Weights of a small multi-label image tagger.
Data: trained on drawn human figures in many poses, 97500 training examples.
Rows from block 3 of a small multi-label image tagger, named by matrix and row number. Rows with one number within an expert belong to one neuron, the router's apart. Each number is 128 + 32 x the weight over its row's rms, rounded and kept within 0 to 255. All counts start at 0.
After each expert's rows are labels from the 100 images, of 14976, where the router gives the expert most weight on average: "strongest on" is what is common among them. Only what is clearly more common there than usual is listed. The data: drawn human figures in many poses.
# router: router (model.blocks.3.mlp.router.weight, 16x160), inputs 0-79
# up: expert up (model.blocks.3.mlp.up, 16x160x160), inputs 0-79
# down: expert down (model.blocks.3.mlp.down, 16x160x160, transposed), outputs 0-79

# expert 1
router.1 [126 105 134  97 122 157 116 130 131 113  68  58 108 148 125 144 164  74 105 128  90  88 140 126 167  79 142 126 169 110 173 129 125 125  64 110 118 135 181  66 133 177 173  98 121 106 152 126 121 102 147 138 149  51  77 108 123 159 187 160 192 127 144 161 129  73 122 157 125  67  86 142 152 115 172 166 148 123 126 126]
up.7 [168 100 199 145 165 156 133 134 142 102 175  99 113  93 143  69 141  94 127 143 120 140 163 176 154 118 127 196  15 117 100 117 123 100 146 129  93 103 145 126  96 135 145  71 122 116 160 163 173 122 140 176 115 114 126  94 169 145 134 134 147  82  77 163 105 118 163 166 118 168 182  93 165 155 139  85 106  87  94  72]
down.7 [ 60 118 178  31 109 112 155  75 142  99  87 159 103 146  45 141  77  54 157 118 117 106 141 132 195 125 208 107 103 131 180  60 123 145 123 164 153 133 118 108 153 112 138 143 130 124  88 100 116 151 144 103 137  81 101 105 123 112 124 149 121 117 138 150 181 141 119 130 149 133 103 184 161 122 113 145 102 157 154 134]
up.8 [124 179 159 137 108  95 144 154 143 171 153 186 103  66 194 112 122 126 104  96 136 134 160  86 134  93 133 102  86  90 121  76 134 155 167 101 120 153 129 135 126 119  64  99 141 135  84 176 152 110 102 108  99 127 136 156 183  50  98 133 115 100  94  95 131 162 128 132  66 134 186 126 166 109 135  78  45  76 176  93]
down.8 [132 101 183 121 132 141 132 152 113 144 129 117  81 130 165  40 132  94  97 141 185  95 129 104 145 119 233 154 110 141 166 164 177 120 173  91  39 137 184 138 134 148 102 140 165 164  92 135  91 120 120  73 160 139 125 102 102 107 113  52 103 104  81 114 121 108 146 134 153 135 142 155 182 106 168 166 176 102 158 145]
strongest on: arms out; black trousers

# expert 6
router.6 [109 149 158 132 148 116 154  55 111 144 159 109  66 140 165 151 110  71  56 126 150 172 140 186 141 101 136 144  63 205 155  81  85 180 113  87 108 136 128 133 163  82 105 147 178  74 121 162 211 139 109 177 132 127 136  89 154  91  81 101 115  79 131 194 155 132 108 131 116 142 128  95 156  92 114 125 191 167 147 118]
up.0 [155  85  99 136 149 125 133 157 122 130 127 133 184 129 151 138  86  93 126 136 153 116 195 145 117 130 114 157 113 150  75  87  95 107 160  98 181 109 126 170 126 122 124 122 111 130 131 108 155 142  86 104 130  74 159 131 163 124  59 127 102 142 211 148 136 143 111 112 125 113 167  86 120 129 154 102 124 133  73 164]
down.0 [ 94 131  88 158 142 147  91  96 143  94 112 151 115 115  62 138 132 141 180 174 164 107 166 154 166 115 113  82 117 137 100 121 172 125 107 140  92  87 136 129 167 124 130 162 102 102 156 113  62 134 159 127 153 133 108 125 137 179 145  67 110 134  79 136 155 117 122  61 131 168 104 153  66  95 127 118  70 141 136 113]
up.1 [172  87 123 129 103 163 120 197 187 134 112 108 139 114 142  75 132 160  97 138  84 107 165 168  86 136 170 141 162 170 123 137  61  51 158 130 151 122 130  85 138 117 160 125 136 142 132 136  77 136 116  98 143 112 143 183 135 110  89 117  88 173 202 133  83 139 152 153 140 129 143  92 103 126 150 202 143 138 104 140]
down.1 [131 137 102 150 183 140  88 126 133 131 131  95 153  86 132 103 102  48 198 175 129 111 138 141  79  83 168  83 144  74 114 189 160  95 150  85 167  82 162 137 130 104 158  92 139 126 205 107 115 142 198 122 138 116 153 111 121 109  93 125 112 125 136 123 120  81 138 129  81 136 111 134 108 133 184  67 117 129 183 120]
strongest on: red trousers

# expert 8
router.8 [130 153 113 109 171 130 128 114 157 156 193 168 153  75 107  89 155 105 170 159 102  53 136 123  53 132 145 167  89 133 110 113 104  72 174  88 150 107 118 130  60 108 123  89  86 172 191  88 138 125  76 162 150 135 155 121  97 104 105 149 106 190 173 102 162 178 157 113 168 131 142 161 117 128  70 112 130 102 150 131]
up.0 [115  70  94 141  86 180 144 167 153 154 131 135 176  66 105  83 199  75 161 148  92 131 139 112 117 112 196 108 105 158 192  98 134  85 157 121 102 175 119 126 106 140 132  72 151 141 167 121 115 108 101 174 141 118 185 134 108 107 122 129 124 117 149 195 134 149 156 159 122 131 175  85 113 120  82 133 168  57 111  65]
down.0 [141 129 139 100 120 107 176 167  67 107 141 105 114  79 139  58  98  97 140 109 106 153 104  91 146 143 170  94 134 127 130 101 189  76 178 140 144 139 106 115 147 137 107  72 130 112 147 148  87 106  91 112 113 139 140 100  93  83 115 134 142  97 168 132 126 120 156 171 167 128 173 114 148 118 132 129 138 107  87 110]
up.1 [167 168 164 116  95  88 127 135 174 173 139 110  87 103 119 147 120 109 151 134 143 152 137 175 123  83 188 104  91  95 138 118 149  97 130  87 126 119 124  67 131 117 192  84 184 109 113 108  68 113 184 141 123 154 123  88  94 181 116 167 200 105 131 143 111  89 126 129 156 155  91  95 191 113 140 189 178 157 195 166]
down.1 [164 132 150 100 107  57 185 126 196 156 126 178 126 169  92 102 159 108 122 117 128 147 132 128 144 120 151 122 164 222  83 133 102  76  58  89 108 133 131 113  93 121 126 119 115 115 104 122 100  84  87  83 111 153 110 152 126 124 131 154 104 114 151 140 166 201 124  62 140 116 128 136 151 141  85 166 143 126 125 150]
strongest on: black trousers; bowing

# expert 4
router.4 [145 122  67 136 123 118  94  96 141 175  96 173 111 118 177  93  95 184 134  69 123 175 187 139 140 124 210 107 147 167 148 170 187 104 107 144 132 162 104 117 164 100 151 151 172 105 111 134 157 194  63  92 163 105 127  87 133 141 108  63 155 101 105 126 168 108 122  76 125 121 123 166 151 153 119 173 131 193 159 173]
up.0 [124 100 119  81 129 121  78 197 110  81  67 129  95 103  95 130 156  94 186 120 108 124 142 108  72 108 137  62 138 126 122 150  80 118 157 118 107  87 130  72 104 220 122  88 124 138 101 159 120  36 133 148 170 150  59 195 102 122 166 169 192 118 200 124 122 123 104 108 159 139 149 172 113 133 148  90 170  77 177 103]
down.0 [135 133 109 112 153 179 124 153  85 129 106 159 127  83  99 165 152 166 112 110  77 180 108 128 147 140 112 159 142 120 115 143 146 148 211 125 153 147  87 199 152 153 103  79 122  98  82  77  98  72 143  99 135 141  79 151 150 164  46 116 159 109 165 117 128 172 146 100 129 190 136 126 100  69 108  87  82 119 120 147]
up.1 [164  99 155 153 128 127 180 114 150 188 133 163 126 105 140 131 102  95 116 172 157 153 164 137 152 100 101 142  71 145 211 146 174 255 126  88 115 129 144 176 128 140  79 149 148 114 115 155 165 129 163  94 120 116 127 118 144 126 121 158 113  45  89 139 121 112 135 114 157 182 139 149 108  89 118 108 159 119 114  77]
down.1 [131  85 117 103 180  99 176 177 137 121 137 152 133 151 146 108 144 168 147 185 140 104 186 144 162  93  97 157 150 104 113 123  66 124 124  74 115 172 117 116 109 153 158 156  98 122 174 161  92  94 145 103 151 171  79 144 129 127  95 185 139 139 146  83 136  96 191  79  83  89  66 157 109 126 138 112 115  84 126 101]
strongest on: arms up; white trousers

# expert 11
router.11 [152 116 141 202  59 153 137 112  71 152  89 124 134  95 142 174  95 129  89 100 170 179 100 159 145  89 183 136 121 127 214 119 120 129 143 174 134 131 122 145 112 132 143 159 142 103 169 131  76 186 146 139 150 132 132 125 118 120 151 127 123  93 132 110 150 162  68 154  73 123 114 195 122  61 158 137 112 135 146 119]
up.19 [176 114 134 120 126 111  66 127  96 133 113 110 159 197 123  93 190  91 130  53 161 154  78 153 119 125 123 190 149 158 139 162  82  98  89 149 110 130 111 130 126 122 128 131 138 171 122 145  84 135 128  82 165 122  62 141 127 105 124 114 130 155 145 134 131 153 200 118  85 127 137 117 164 147 101 167 143 117  43 131]
down.19 [167 109 165 180 155 146 135  93 124 153 124 161 126 130 113 165 143 109 153 115 129 148  88 148 110 192 134 147 141 123 119 124  50 150 126 115 157 146  92 136  89 106 151 146  97 127 176 122 120 175  81 121 108 133 148 181  73 110 152 153 130  58 198 115 108 119 111 157 147  50 210 160 124  98 149 108 158 120 119  96]
up.20 [173  63 109 144 119 151  97 107 104 155  87 169 130 113 124 142 133 120 185 148 149 123  57 119 131 101 125 148 184  79 143 130 115  85 164 196 139 147 102 141 129 144 163 172  96 156 112 167  83 133 183 121 161 141 113 145 175  93 168 169  79 152 110  40 137 134 147 138  73 135 136 146 160 117 135 135  70 104 118  87]
down.20 [135 129 109 149 102 126 122  35 142 170 164 122 177 148 131 142 138 118 208 173 174  77 122 127 148 101 115 120  81 177 131  62 112 116 120 143  99 138 147 172 112 101 163 142  78 133 197 110 136 178 156 121 138 103 155 124 112 187  86 124  99 199 137 135 116  66 104 108 138  89  93 146 133  89 136 110 120 128 138 142]
strongest on: grey trousers

# expert 15
router.15 [110 172 138 142 165 141 115 135 153 119 104 103 106 105 158 151 111 104 120 167 153 118 154 104 140 143  45  80 144 128  90 139 152 177  89 118 163 147 138  47 149 109 151 141  91 142 132 155 118  74 107 123 132 166 125 154 117 175 190 142 152 115 116 151 124 125  64 152 109  81 103 109 174 175 114 137  94  96  80 109]
up.7 [133 163 124 156 160  72 141 110 106 128 154 183 151 114 101 143 185 123  73 149 127 133  76 126 150 135 161 151  90 132 139 131 164 101 127 130 199 166  49 161 147 130 124 176 139  46 127  19 144 123 125 126  64 152 123  92 158 131  57 113 123 107 101  90  97 198 195  91 107 129 137 168 135 130 157 109  97 191 114  81]
down.7 [ 95 135 123 112 116 126 180 105 138 126  90  82 111 105 135  77 168  77 134 123 127 151 155 152 109  67 104 124 139 139 160 191  87 120 139 103 109  87 111  83 140 167 146 132 132 101  87 138 132  78 116 134 202  79 150 128  77 125 156 134 138  73 154 179 101 184  99 121 168 109 129 108 135 181 156 124  99  85  75  70]
up.8 [ 61 114 183 144 149 144 100 169  99 123 129 193 121 147 105 145 101 109 116 162 166 133  72  88 162 175 127 105  69 126 122 164 139 113  84 139  86 164 151 165 153 140 165  91 170  66 174 145  98 150 162 158  92 101 112 101 151  85 111 156 167 105  89  94 114 173 130 117  80 153 129 101 154  82  96 129 157 122 133 123]
down.8 [155 178 169 107 133  34 117 104  93 104 118 178 143 106 104  96 120 136 109  71 106 195 100 175 117 148 220 135 122 140 162 113 143 109 136 121  95 174 154 111 117 134 115 152 107 141 184 138  98 157 123 101 128 124 158 119  71 116 113 158 151  66 104 133 114 179 123 163 120 121  41 115 105 107 125 108 110 153  89 139]
strongest on: lunging; lying

# expert 13
router.13 [121 137 149 107  92 105 113  44 191 157 116 146 151 152 175 152  75 183 117  71 121 157  94 136  85 142 194 122 147 170 146 199 181 114  96 152 107 122 123  95 141 127 155 113 205 141 132  94 110 176 115  78 159 128  91 105 154 189 136  88 121 135 130 100 173  70  88  91 110 129  88 136 150 134 108 153 166 147 173 184]
up.0 [ 92 156 157  98 114 114 150 164 116 183 111  58 125 155 199 142 224 151 120 130  77 181 131 122 127  94 139 144 103 157 134  90  81 144 200 129 161  89 129 140 141 139 106 157 143 116 103 146 149  98  81  99 118 117 120 143 120 113 171 119 108 136 127 136 105 132  84  82 120 161 112 126 143  80 174 164 117 136 151 128]
down.0 [ 75 127 131  78 145 155 129 105 121 104 149  76  60  71 161 100  98 168 118 130  74 134  92  82 140 135 109 109 113 101 102 173 174  78 183 147  92  96 130 153  99 138  98 127 129  89 135 155 122 162 120 149 140 151 127 125 108 134 179 121 153 137  89 116 103  57 108 108 141 125 105 179 141 161 183 172 105  98 151 134]
up.1 [145 101 158 111 134 107 187 101 106 141 126 115 166 104 123 159 135  85 148 169 145 109 140 145  98  94 132 160 153 115 122 126 169 105 122 152 183 103 100 127 145 132 133 149 114 113 102  98 172 124 105  99 164 131  91 122 175 146 145 159 139 112 172 138 150 104 164 113 163 155 134 146 182  85  97  34 102 122 102  97]
down.1 [108 141 153 143  85 171 124 127 127  63 102 113 103 115 202 109  86 138 129 133 115 109 169 148  82  82 176  68 113  96 164 216  98 118 160  66 110 119 192 137 151 148 163 139 146 136 138 159 147 146  79 104 140 104 111  86  84 118 102 123 137 105 137  93 109 163 127 117 101 149  48  98 179 159 154 134 147 113 104 173]
strongest on: kicking; white trousers

# expert 3
router.3 [145 117  98 109 138  79 122 175 119 128 117 120 151 142  87 124 107 108  90  85  98 116  84  97 135 148 132 126 174 132  97 111 143 121 168 133 134 160 125 153  98 133  62  74  85 150 147  98 122  84 125  86 119  82 187 205 118 108  58 171 114 142 171 145  97 161 118 136 190 120 130  85 117  94 142 134 104 141 110  97]
up.7 [ 55 162  61  79 130 246 137 160 118 133 172 103 110  91 142 112 118 147 123 142 134  97 195 119 158 153 122  77 128 164 134  85 122 120 138 118 156  71  78 136 109 138 155 102 114 144 117 142  94 149 154 158 205 115 104 116 115 178 140  87 128 128 114  99  94 102 130  67 123 117  99 128 157 149 167 123 115  90 140 168]
down.7 [138 102 166 136 173 191 122 131 171  89 166 125 139  95 173 173 187 113 113 177 190  87 150 152  59 129 124  81  93 129 124 143  75 119 129  78 109  56 119 162 127 118 170  64 123 173 172 188 159 172 168 158 188 111 134  97  84 157 133  74 152  98 155 142  92 129 156  77 118 143 118  84 134 190 133 114 140  99 116 167]
up.8 [127 120 110 134 147 237 132 138 165  97 201 106  72  86 135  97  90 143 111 137 166  85 207 142 165 185  74 122 123 138 145  74 148 108 142 185  80  87  14 179 105 121  95 134 123 111 140 138 138 123 123 109 128 121 105 127  51 178  80 139  67  70 100 125  98 129 148 142 132 128 163 171 114 166 163 122 119  77 134 138]
down.8 [165 163 129 121 156 114 200 112 118 132 141 153 106  94 135 175 140 129 114 143  73 129  64  93 161  82 149  75 154 106 111 132  98  55 173 156 141 143 124 131 105 116 139  76 140 201 169  80 102 119 133 152 115 171 167 129 116  80 158  92 137 110 102 122  78 113 162 140 119  83  92 105 153  77 116 169 127 140  77 132]
strongest on: bowing; lying

# expert 7
router.7 [ 93 106 106  92  81  97 133 103  85 129 127 125 133 109 180 107  94 151  93 117 112 216 148 159 127 179 219  90  81 174 172 176 185 179  95  98  86 165 109 120 174 142 119 132 164 122 120 154 154 141  79  64 116 128 141 139 141 129  95  82 117  67  70 115 159 134 129 109  94 185 136 148 104 174 138 128 145 166 131 130]
up.19 [175 131 172 100 143  77 117 149  83 108 103 158 182 149 131 128 147  92 150 182 113 118 138 142 122 138 151 188  63 145 106  84 109 132 158 118 146 174 106 129 107 109  65 139 119  85 135 149 105 139  93 110  99 118 134 146 105  63  99 148 149 152 103 113 151 104 185 110 126 158 139 119 131  88 175  87 139 112  90  60]
down.19 [148 131  87  72 192 154  81 157 109 142 133  66 145 154 144 173 132  95 166 189 154 130  36 146 144  89  91  87 117 156 153  77 131  97 126 123 161 131 138 135 185  87 134  70  79 157 185 137 133 160 166 132 133 186 110  93  63  98 124  85 121 127 135 159 156 109 117 100 162 128 138 107  85 139 130 112 176 178 157 111]
up.20 [166  97 165 130 146 105 149 155  80 164 119  80 155 103 131 174 127  35  97 162 152 117 138 112  77 119 193 183  78 148 118 112  98 157 185 115 160 104 129 108 147 104 107 136 117 128 143 176 112 159 115  96 106  96 114 130 146  57 124 171 139 133 121 128 132 109 157 131 119 132 132 118 105  91 129  64 121  66 137  87]
down.20 [149 105 127  82 133 117 103 147 145  85 133 157 163 164  94 113  82 100 170 116 123 137 103 216 140 100 120 121 130 194 141  72 121 148 109 102 170 171 130 137 224 107 112 104  63 144 132  77 169 160 161 133 155  99 140 106 143  98 106 109 105 158 144 147 150 133 111 110  57 192 130  52  97 133 135 130 114 152 128 106]
strongest on: blue trousers

# expert 10
router.10 [ 54 122 133 140  76  78  77 106 152 172 106 120 136 134 134  98 143 116 126 132 103 169  73 133 143  91 188  67 139 171 161 162 162 112 134 104  73 156 144 116 125 155 160  99 164  72 131 150 120 180  95 107 107 134 126  84 118  88 166  51 168 122  82 133  94 146 118 116 125  96  96 129 170 108 169 160 177 153 125 144]
up.0 [156 106  72 140 168 155 139 110 183 101 126 121 147 144  85 119 120 165 173 169  98 160 129 125 161  74 122 109 126 101  83 161 113 116 160  93 142 108 108 132 145 147 113  76  82 137 105 168 151 143 114 170 147 134 118  93 105  85 117 137 120 174 129 149 162 132 114 109 152 106 136 136 134 130 144  91 107  93  40 116]
down.0 [132  90 104 127 134 121 156 125 111 115  86 162 172 119 156  92 115 153 136 181 146 181 155 115 164 105 149 150 168  69 144 129 148 127 123 118 144 122  99  88  85 137 106 184 155 133 118  57  86 113  93 102 183 146 140  95 130 143 161  76  91 108 122 137 173 110 140  99 152 163  50 173 135 110 172 100 115 148 171 113]
up.1 [131 102  89 139 151  91 131 148 104 159 120 118 114 137  79 112 159 104 105 177 106 162  84 164 136  20 130 152 117 167 124 149  82 177 164 104 191 143 139 111 129 102 124 115  77 116 133 136 126 122 181 184  95 165 128 187  85  98 168 136 118 164 135 156 110 152 107 179 122 160 118  88  88 121 152 144 175 144 102 136]
down.1 [ 63 158  96  88 133 123 105  99 142 178 136 129 102 155 144  86  85 115 105 148 162 149 126 127 164 137 109 105 109  56 149 155 161  80 144 154 114 169 122 161 111 130 129 154 205 126 174 102 189 147  56  97 177 154 156 115 105 102 106  75 143 141 122 142 114 115 162  74 131 122   8 114  85 134 116 117  86 171 218 145]
strongest on: black trousers

# expert 9
router.9 [166  71 133 179 135  83 156 126 141  99  94 196 162 148 144 163 107 145 122  70 131 192 157 130 162 172 176 129  93 113 161 166 149 134 101 171 127 128 136 144 140 167 135 178 152 107 106  99  89 182  97  88 149  88 160 113 151  79 168  93  98 104 131 158 118 138 105 102  82 106 120 121 148 146 114  62  90  87 141 119]
up.0 [110 118 101 139 153 106 139 126  58  93  61 145 162 155 148 139 133 144 155  74 186 139  90 156 156 116 110 190 114 115 138 139  96  24 139 190 199 137 137 117 159 105 177 165 165 120 143 107  92 118  89 111 169  98 145 101 148  99 134 133  98 126 186 165 111 126 110  81 105 134 145  84 136 143 148 161 154 147 100  85]
down.0 [145 110 161 146 144 109 127 201 205  84 159 160 146 158 141 160 130 163 115 162  94 144 161 160 171 136 132 158 115  87 155 101 116 142  80 135  62 144 131 170  99 115  69 125 112  97 108 117 121 182 118 103 136 105 117  56 106 118 111 114 144 127 108 147  82  79 146 121 151 103  60 128 131 108 134 132 102  94  80 163]
up.1 [ 60 146 100 139 118 109 139 124  58 148 125  62  71 126 121  98  99 123 115 113  99  98 109  63 121 157 109 125 130 175  98 172 145  84 125 149 136 108 122 147 131 101 172  97 136 138 124 144 171 123 152 173 126 159 104 111 144 153  84 122 166 158 131 191 162 118  96 100 175 161 132  79  86 155 105 147 151 176 127 163]
down.1 [ 98 133 143  97 145 178 124 124 142 180 123 142 139 125 149 126 105  97 207 152 182  41  75 130 124 158  95 143  95 156 167 137 194 127 136 129  91 105 125 152 121 122 152 133 142 161 178 123  98 140 110  90 153  98  92 112 108 137  87 128 170 146 134 116 126 160 136  63 109  48 134  90 120 104 147  87 102  93 183  80]
strongest on: purple trousers

# expert 5
router.5 [134 164 142 108 153 162 171 139 133 141  99  91 137 157  55  98 122 210 189 181 101 139 148 163 161 140  64 148 137  98 148  95  49 136 163  58 131 137 136 129 125 120 124 183 119 123  55 132 109  81 157 137  83 176  88 173 110 155 113 127  74 170 110 132 135 135  75 163 115 138 164  98 133 137 123  99 122 169 134 137]
up.7 [ 82  95 132 106 126 118 113 163 100 161 124 145 101  92 145 108  90 118 156 120 105 138 123 128 175  62 162 110  84 169 127 142 186 137 131 128 177 148 122 160 107 157 143 137 142 106 104  81 169 165 191 128 135 140 176 129 136 121 130  57 114 149 133 154 136 162 117 122 146  75 134 155 131 109 152 121 154 142 131  97]
down.7 [ 62 159  98  85 153  69 144 146 100 134 124 121 114 125 109 130 165 128 159 123  40 170 157 179 135  93 173 129 126 158 121 140 176 147 162  70 144 184 152 161 205 148 118 172 111  89  68 129 124 100 124 113 120 155 130 175 131 113 140 104 152 166  63 168 125 141 111 178 112 132 153 168 129  97 119 143 147 142 108 122]
up.8 [142 158 191 174 109 157 129 164 120 110 115 149 108  13 141 172 135  94 149  89 118 150 151 192  95 151 126  91 113 133 141 165  88 141 163 124  75 101 178  92  98 202  91  62 137  95 150 176 145 126 109 174  87 144 158  76 112  73 142  65 165 108 166 117 136 121 174 144  56 108  95 139 114 175 155 123 165 143 132 135]
down.8 [156 151 131 130 116 125  88 156 198 133  99 138  50 157 108  88 143 126 126 149  92 130  84  75 132 133 130 103 145 139 154 109 137 174 153 124 102 156 148  90 151  54  93  99  90 131 112  93 136  92 169 137  91 187 126 140 125 147 110 154 126 139 107 167 145 155  31 136 174 132 124 125 108 127  97 140 118 156  93 113]
strongest on: black trousers; arms up

# expert 14
router.14 [124 131 147 115 163 113 132 103  54  85 139 117 119 143 137 166 147 160 100  99 136 171  54 156 154 136 165 130 149  95 175 143 125  97 113 197 141 169 137 137 173 123 161 106 204 141  62 148 172 164 105 147 187 149 104  73 150 111 116 118 100 120  88 122 172 152 158  88  91 139  98  82 163 131 117 172 154 162  92 106]
up.0 [111 137 160 139 156 105 127 126  39 120 155  94 147 127 150 152 140  68 121  89 150 155 108 129 102 148 104 189  98 155 130 149  95  96 154 143 135 106 128 116 120  87 136 148 154 133  70 185 107 132 105 148 139 145 149 137 124 107  97 130 105 159 132 144 149 159 155  90 113 105 140 112 147  99  91 136 134 116  70 102]
down.0 [155 141 113 148 157 141 181 192 118  67 176 113 169 200 185 145 163  81 124 192 138 130 137 143 117  82  88 103  86 109 119  85 116 106 114 137 130 182 135 154 121  92 114  85 132 132  63 148 111 151 177 102 149 133 132 124 126  70 107 160 138 131 107 133 141 102 159  89 105 161 149 113 155 196  91 146 147 118  87 143]
up.1 [166 140 128  44 106 128  73 188 125 111 104 129 135 162 112  89 185 155 161  88 112 136  99 102  53 136 136 106 141  97 105 143 122 103 113 146 151 141 136 117  94 171 154  97 122 170 109 158  82 141 153  85 145 163  70 141 117 142 175 161 138 190 145  83 124 159 161 121 151 147 152  94 158 218  57 141 134 111  74 171]
down.1 [139 123  62 145 105 128  87  52 168 180 128 149 123 145 115  97  76 157 187  91  77 125 102 137 141 147 110 126 185 159 135  91  78 183 123 125  74 112 115 118 101 120  93 147 103 147 165 135 136 156  82  76  83 152 156 147 156 159 147 115 135 149 137 122  65 138  89 176 116 102 159 127 109 100 142 107  65 111 160 119]
strongest on: brown trousers